Weights of a small multi-label image tagger: depths [2, 5, 2], trained on coloured fractals of 300 iterated function systems on busy backdrops.
Rows from expert 0 of block 6, named by matrix and row number. Rows with one number belong to one neuron. Each number is 200 + 20 x the weight over its row's rms, rounded and kept within 0 to 999. All counts start at 0.
# gate: expert gate (model.blocks.6.mlp.gate, 8x128x128), inputs 0-127
# up: expert up (model.blocks.6.mlp.up, 8x128x128), inputs 0-127
# down: expert down (model.blocks.6.mlp.down, 8x128x128, transposed), outputs 0-127
gate.1,165,250,240,208,190,197,143,236,220,192,216,206,185,229,214,183,201,197,220,209,206,139,205,200,204,216,217,193,196,188,222,215,193,229,189,222,214,195,208,169,199,200,183,197,189,181,212,213,214,238,214,201,213,210,191,193,211,146,201,224,212,228,195,239,213,215,204,245,219,201,204,215,201,199,212,214,185,212,182,214,202,209,213,173,207,195,175,215,190,210,207,214,175,208,196,190,189,193,196,204,183,199,213,185,231,165,215,180,204,221,244,232,198,224,205,186,187,159,213,196,200,175,171,193,200,232,201,235
up.1,223,217,159,194,195,201,223,146,205,206,190,188,208,192,187,204,192,173,203,223,182,199,198,216,240,195,199,207,172,199,242,197,195,186,180,181,208,195,182,231,199,214,162,243,180,171,176,194,205,173,217,182,219,180,227,212,172,231,196,182,218,205,217,212,219,190,163,189,180,183,176,196,217,216,178,212,222,232,208,205,202,240,188,232,225,214,204,199,198,179,182,227,196,241,186,210,205,226,192,183,197,187,203,195,157,218,199,226,215,201,198,181,185,210,205,246,245,204,198,178,232,206,193,193,191,222,206,180
down.1,171,218,222,189,242,162,186,216,178,190,207,166,221,185,186,219,177,243,211,205,164,199,226,199,215,198,213,178,216,164,201,253,228,174,200,156,188,177,202,197,227,178,203,194,203,182,187,228,215,183,183,196,200,180,212,166,211,216,186,212,220,199,206,206,199,206,204,178,248,182,193,198,207,227,192,228,205,201,198,180,195,180,196,248,207,170,218,197,220,217,184,216,202,210,234,171,213,227,190,155,186,211,203,190,166,200,184,229,220,211,189,209,199,194,205,225,230,202,181,201,224,200,194,203,178,189,181,196
gate.2,199,207,163,193,238,195,217,206,221,184,201,185,190,224,162,229,230,210,201,185,193,209,198,217,209,173,235,240,191,194,217,200,186,203,206,170,185,217,193,209,176,172,182,195,170,222,207,194,181,217,224,222,207,167,188,210,143,169,185,183,181,225,182,148,214,189,228,187,182,242,198,188,191,208,215,198,205,210,205,183,207,189,212,179,200,214,178,181,214,220,188,207,251,209,181,224,220,189,199,163,202,187,206,211,222,213,156,220,189,193,191,203,200,191,193,209,217,213,171,209,150,210,188,205,207,180,212,173
up.2,200,177,241,194,184,206,195,194,182,226,199,174,222,151,242,169,185,199,197,199,230,174,176,221,205,215,183,154,191,215,198,212,231,189,195,232,226,184,213,196,196,179,201,218,208,185,189,208,223,197,223,175,213,233,210,205,210,214,207,220,218,198,192,212,198,192,178,197,204,163,223,211,186,186,205,219,173,146,192,235,197,203,194,215,222,203,218,208,181,161,180,204,187,224,218,203,195,197,193,221,159,211,225,205,229,225,205,203,215,199,198,190,223,209,202,166,182,212,232,193,185,150,216,198,186,160,195,224
down.2,227,213,183,187,163,199,190,188,237,191,190,204,203,205,172,175,208,206,223,184,181,187,212,167,210,215,179,207,199,166,181,214,219,222,186,200,165,221,191,199,209,203,218,248,219,216,186,198,182,193,222,198,191,188,202,198,224,191,202,223,193,184,200,249,218,215,209,195,172,216,190,228,208,207,190,199,235,196,196,171,211,172,177,221,175,190,199,211,180,239,193,182,176,218,176,210,150,213,211,190,208,186,194,146,207,236,197,189,203,220,161,228,179,225,224,204,209,214,229,198,183,153,209,188,222,220,180,212
gate.3,214,223,200,183,208,191,212,203,224,214,173,218,211,178,210,184,189,201,234,212,210,202,177,202,168,186,220,214,181,232,203,243,198,179,199,175,202,233,187,217,210,193,223,213,242,214,200,180,167,218,209,199,205,222,144,242,245,184,200,193,167,214,162,205,224,208,227,203,209,227,169,213,176,232,173,192,203,185,204,213,219,193,166,197,208,225,198,213,218,196,223,222,172,206,184,213,194,196,228,205,170,171,221,194,168,192,207,197,231,217,194,219,217,214,158,188,192,208,216,178,183,181,219,189,175,217,201,195
up.3,202,204,177,182,196,196,193,206,200,175,204,162,181,193,195,272,218,195,201,195,201,203,208,199,232,195,205,223,188,188,180,206,200,207,184,191,189,190,227,190,208,178,163,152,176,192,211,182,180,201,221,206,223,193,192,209,196,193,219,183,163,185,171,200,203,196,197,211,191,174,181,183,181,204,167,202,191,198,190,212,204,196,196,209,157,170,236,204,230,205,205,201,152,159,181,185,195,190,233,189,224,259,188,210,219,198,171,192,169,208,195,196,187,184,179,172,192,187,191,232,220,191,177,156,198,215,180,221
down.3,246,211,215,209,204,215,232,225,216,189,181,220,213,222,190,167,162,206,203,196,229,232,216,157,208,198,196,203,219,221,173,198,186,181,192,215,160,189,217,201,226,177,188,176,173,181,180,186,216,195,176,206,169,184,185,194,197,162,219,187,196,202,160,193,214,205,220,191,225,205,224,216,211,255,228,190,198,215,159,210,185,179,203,200,165,198,194,192,184,198,193,193,200,217,181,192,168,212,209,247,225,203,212,183,196,190,198,234,175,216,213,206,232,206,219,183,185,191,162,209,182,184,210,182,219,234,205,200
gate.4,217,218,200,193,174,177,205,219,245,209,208,173,187,164,202,204,202,186,206,221,207,195,186,197,195,162,204,218,159,225,183,216,206,175,184,205,222,212,199,207,209,163,207,193,167,184,234,191,212,186,192,214,170,180,174,178,203,218,183,200,229,187,230,211,161,199,208,224,184,187,179,213,190,194,139,163,221,206,210,189,248,174,185,232,180,184,189,207,210,183,182,203,211,189,195,193,192,186,219,216,200,217,212,211,224,211,210,232,164,209,168,197,186,221,179,213,217,195,177,191,217,225,219,193,193,183,150,182
up.4,182,204,224,180,198,160,214,174,222,212,216,183,178,170,239,185,186,219,204,172,212,183,223,187,216,203,214,185,146,185,180,204,187,213,190,194,227,223,196,218,234,166,226,231,223,218,180,135,232,203,177,186,222,201,169,189,215,180,193,217,211,183,198,225,187,202,190,187,175,222,206,189,199,178,177,235,184,191,222,190,187,195,170,207,186,225,206,212,181,224,198,220,158,217,187,172,177,188,205,200,204,202,212,188,205,209,201,238,217,208,204,223,204,215,209,213,200,221,197,230,182,181,237,205,200,226,211,194
down.4,194,182,200,210,198,200,224,190,194,209,220,217,197,209,240,186,214,201,239,180,195,190,203,191,197,216,223,194,202,202,137,234,236,200,235,170,244,203,157,183,171,189,183,165,232,199,197,207,181,188,214,189,213,174,203,179,161,206,215,222,186,224,201,197,183,193,178,200,207,206,199,195,202,206,218,192,225,202,203,210,200,177,232,229,186,190,212,224,213,227,194,161,198,192,184,172,203,208,187,206,172,220,212,162,202,187,189,172,190,161,250,162,200,232,190,196,190,216,200,206,216,201,216,194,241,204,216,194
gate.5,217,204,195,237,202,205,218,188,215,162,167,178,202,216,208,224,218,217,200,221,222,239,198,243,199,200,195,200,202,203,223,208,207,195,174,162,182,205,179,213,223,204,210,231,213,201,178,169,180,185,229,199,223,169,207,185,201,211,197,216,193,209,193,196,207,177,198,213,189,200,222,181,177,252,233,211,198,244,188,168,204,199,171,196,196,206,205,196,188,197,227,211,188,210,148,216,209,213,241,223,205,192,220,199,165,219,215,195,204,172,200,185,229,180,217,172,178,155,218,163,192,208,184,171,177,209,209,185
up.5,224,219,197,212,197,193,201,171,206,151,199,190,181,211,201,201,214,197,208,232,200,232,203,212,166,208,188,214,203,210,244,212,195,204,195,144,195,214,168,195,210,203,195,194,215,203,202,163,197,204,214,199,195,167,193,194,158,189,188,220,185,192,180,200,170,174,219,176,180,217,233,191,159,227,215,222,194,225,213,186,197,211,207,195,207,209,236,241,172,189,242,210,183,215,170,202,201,177,229,226,206,210,202,198,169,210,231,202,197,178,191,186,219,180,211,179,160,181,199,155,201,207,195,185,184,162,202,169
down.5,136,178,246,192,186,187,198,226,189,176,224,244,170,179,179,202,187,221,171,210,200,188,197,215,183,191,202,169,185,208,231,213,187,203,167,207,215,185,177,196,229,193,171,213,202,200,220,188,207,176,201,214,196,203,197,217,190,165,185,171,221,197,223,190,214,216,227,200,166,236,201,192,187,203,207,187,190,191,156,213,197,217,186,194,214,229,220,240,193,224,212,248,170,219,200,201,189,184,176,190,181,199,217,243,202,208,200,198,183,201,213,212,170,175,219,201,205,203,189,211,240,182,197,189,193,198,204,239
gate.6,222,172,171,209,195,206,219,198,193,180,164,185,219,185,232,179,207,170,209,187,187,222,204,223,193,215,196,206,183,171,183,204,176,186,191,204,221,234,216,219,204,215,208,186,224,168,188,207,209,214,212,205,212,160,243,177,178,235,183,151,210,197,184,215,181,182,168,176,222,177,203,216,205,258,197,192,200,205,165,201,212,204,186,218,204,209,199,215,198,188,170,210,170,168,208,159,210,180,187,205,194,236,177,199,192,178,214,184,236,196,228,228,187,207,171,218,175,191,194,194,238,217,191,195,217,213,210,220
up.6,188,211,246,175,188,170,190,225,218,239,220,241,187,226,196,208,200,191,199,196,181,172,162,235,186,201,194,180,235,210,210,208,215,215,207,221,212,204,221,170,210,179,191,199,216,194,201,176,211,210,165,211,247,201,191,237,200,209,218,197,188,180,188,202,223,180,198,220,208,198,233,219,188,217,215,208,219,202,201,261,181,197,187,191,211,194,187,194,190,162,198,160,170,222,176,229,201,186,189,205,173,237,202,206,231,194,198,193,176,181,197,183,179,216,220,200,192,184,196,191,152,202,206,194,190,204,227,237
down.6,220,193,204,213,202,196,202,217,209,186,194,157,195,214,176,202,200,210,173,221,215,173,192,211,190,151,170,235,172,181,214,215,226,212,164,225,236,183,198,195,210,180,198,208,173,191,187,173,208,200,163,191,210,189,211,206,177,218,159,201,227,213,184,226,173,221,246,201,180,207,218,240,201,208,207,179,194,179,217,200,227,182,183,212,209,202,246,195,186,198,188,181,222,201,214,215,223,206,213,168,198,217,169,240,204,192,181,228,201,212,236,221,181,160,191,205,225,170,189,197,235,187,199,219,196,186,189,201
gate.7,204,222,202,208,190,187,192,165,185,155,218,205,174,165,182,194,213,163,199,161,175,169,215,201,210,196,173,197,188,160,193,202,164,176,228,219,152,197,228,221,223,181,215,201,163,217,205,216,175,195,206,174,217,227,195,216,194,164,199,194,228,197,211,190,180,181,195,236,211,233,192,181,192,221,198,183,209,239,231,207,176,229,185,225,231,193,176,234,186,187,195,217,204,198,200,199,184,193,185,189,231,220,219,213,206,233,213,174,196,202,227,225,202,172,196,210,184,181,193,199,226,183,222,203,186,207,194,195
up.7,198,232,211,209,221,188,164,211,200,246,192,208,218,202,215,226,177,216,207,244,217,250,164,171,206,218,237,220,197,211,197,232,215,226,214,193,179,195,223,208,191,208,193,222,220,184,221,180,215,190,187,201,190,188,161,171,215,219,207,213,189,224,235,219,170,196,230,166,185,171,208,186,196,215,189,220,191,165,159,184,204,198,225,211,172,219,208,192,209,233,208,190,183,198,192,173,209,230,215,200,186,170,214,201,187,214,164,223,209,174,175,169,199,221,215,205,226,199,206,210,181,201,196,178,214,203,182,183
down.7,220,203,189,208,236,206,168,194,187,224,201,185,191,241,196,188,178,226,204,153,231,166,208,180,164,204,179,175,227,191,217,240,210,184,235,169,194,230,172,207,193,224,184,203,206,203,197,216,199,209,213,175,175,190,184,198,208,189,227,187,211,217,204,213,218,185,193,178,220,200,219,229,188,191,194,195,212,198,155,184,211,182,195,190,194,211,220,192,205,220,216,188,191,251,192,215,215,167,194,225,184,209,232,163,202,169,212,215,222,175,201,223,223,185,188,187,196,197,184,184,186,173,213,185,193,264,207,180
gate.8,206,182,191,221,160,168,205,230,176,179,214,214,187,221,173,195,206,223,206,197,193,193,213,194,198,239,215,193,215,189,236,226,213,188,243,166,233,217,208,199,206,197,203,200,198,205,217,222,222,223,203,179,221,208,229,205,201,155,164,177,199,205,229,211,208,212,165,180,164,221,194,200,191,189,176,186,159,188,212,210,201,215,234,189,187,183,199,205,180,203,190,211,169,192,195,178,212,234,224,188,210,204,204,202,211,176,167,237,196,173,226,206,160,211,191,173,181,175,206,177,213,189,217,204,212,204,242,161
up.8,206,201,206,202,205,222,178,222,177,204,189,230,213,195,196,172,217,167,227,180,171,180,173,208,225,197,231,218,171,208,198,192,207,225,218,202,163,192,220,234,193,214,232,188,194,195,219,217,217,243,184,227,196,169,185,177,231,227,223,192,236,210,190,201,187,193,178,196,214,200,240,221,196,176,200,180,198,209,220,198,167,189,213,224,193,217,207,183,195,206,206,245,188,224,201,180,197,237,231,209,212,180,187,212,184,182,178,224,208,221,199,201,167,199,204,234,192,195,234,187,218,243,197,215,206,196,242,237
down.8,193,181,184,175,162,208,223,196,200,189,247,205,195,178,215,210,167,197,175,186,195,235,181,184,213,221,204,194,159,166,167,218,184,195,206,198,188,180,231,201,200,195,222,215,197,178,209,187,199,197,182,192,195,213,200,202,193,219,186,222,177,240,241,176,166,190,228,221,206,210,229,226,197,220,167,224,203,167,195,185,216,224,179,197,234,182,180,220,205,181,218,178,221,203,155,187,211,201,185,198,229,189,205,219,225,185,185,182,213,183,206,192,178,201,226,202,216,226,236,231,180,168,231,213,206,202,209,233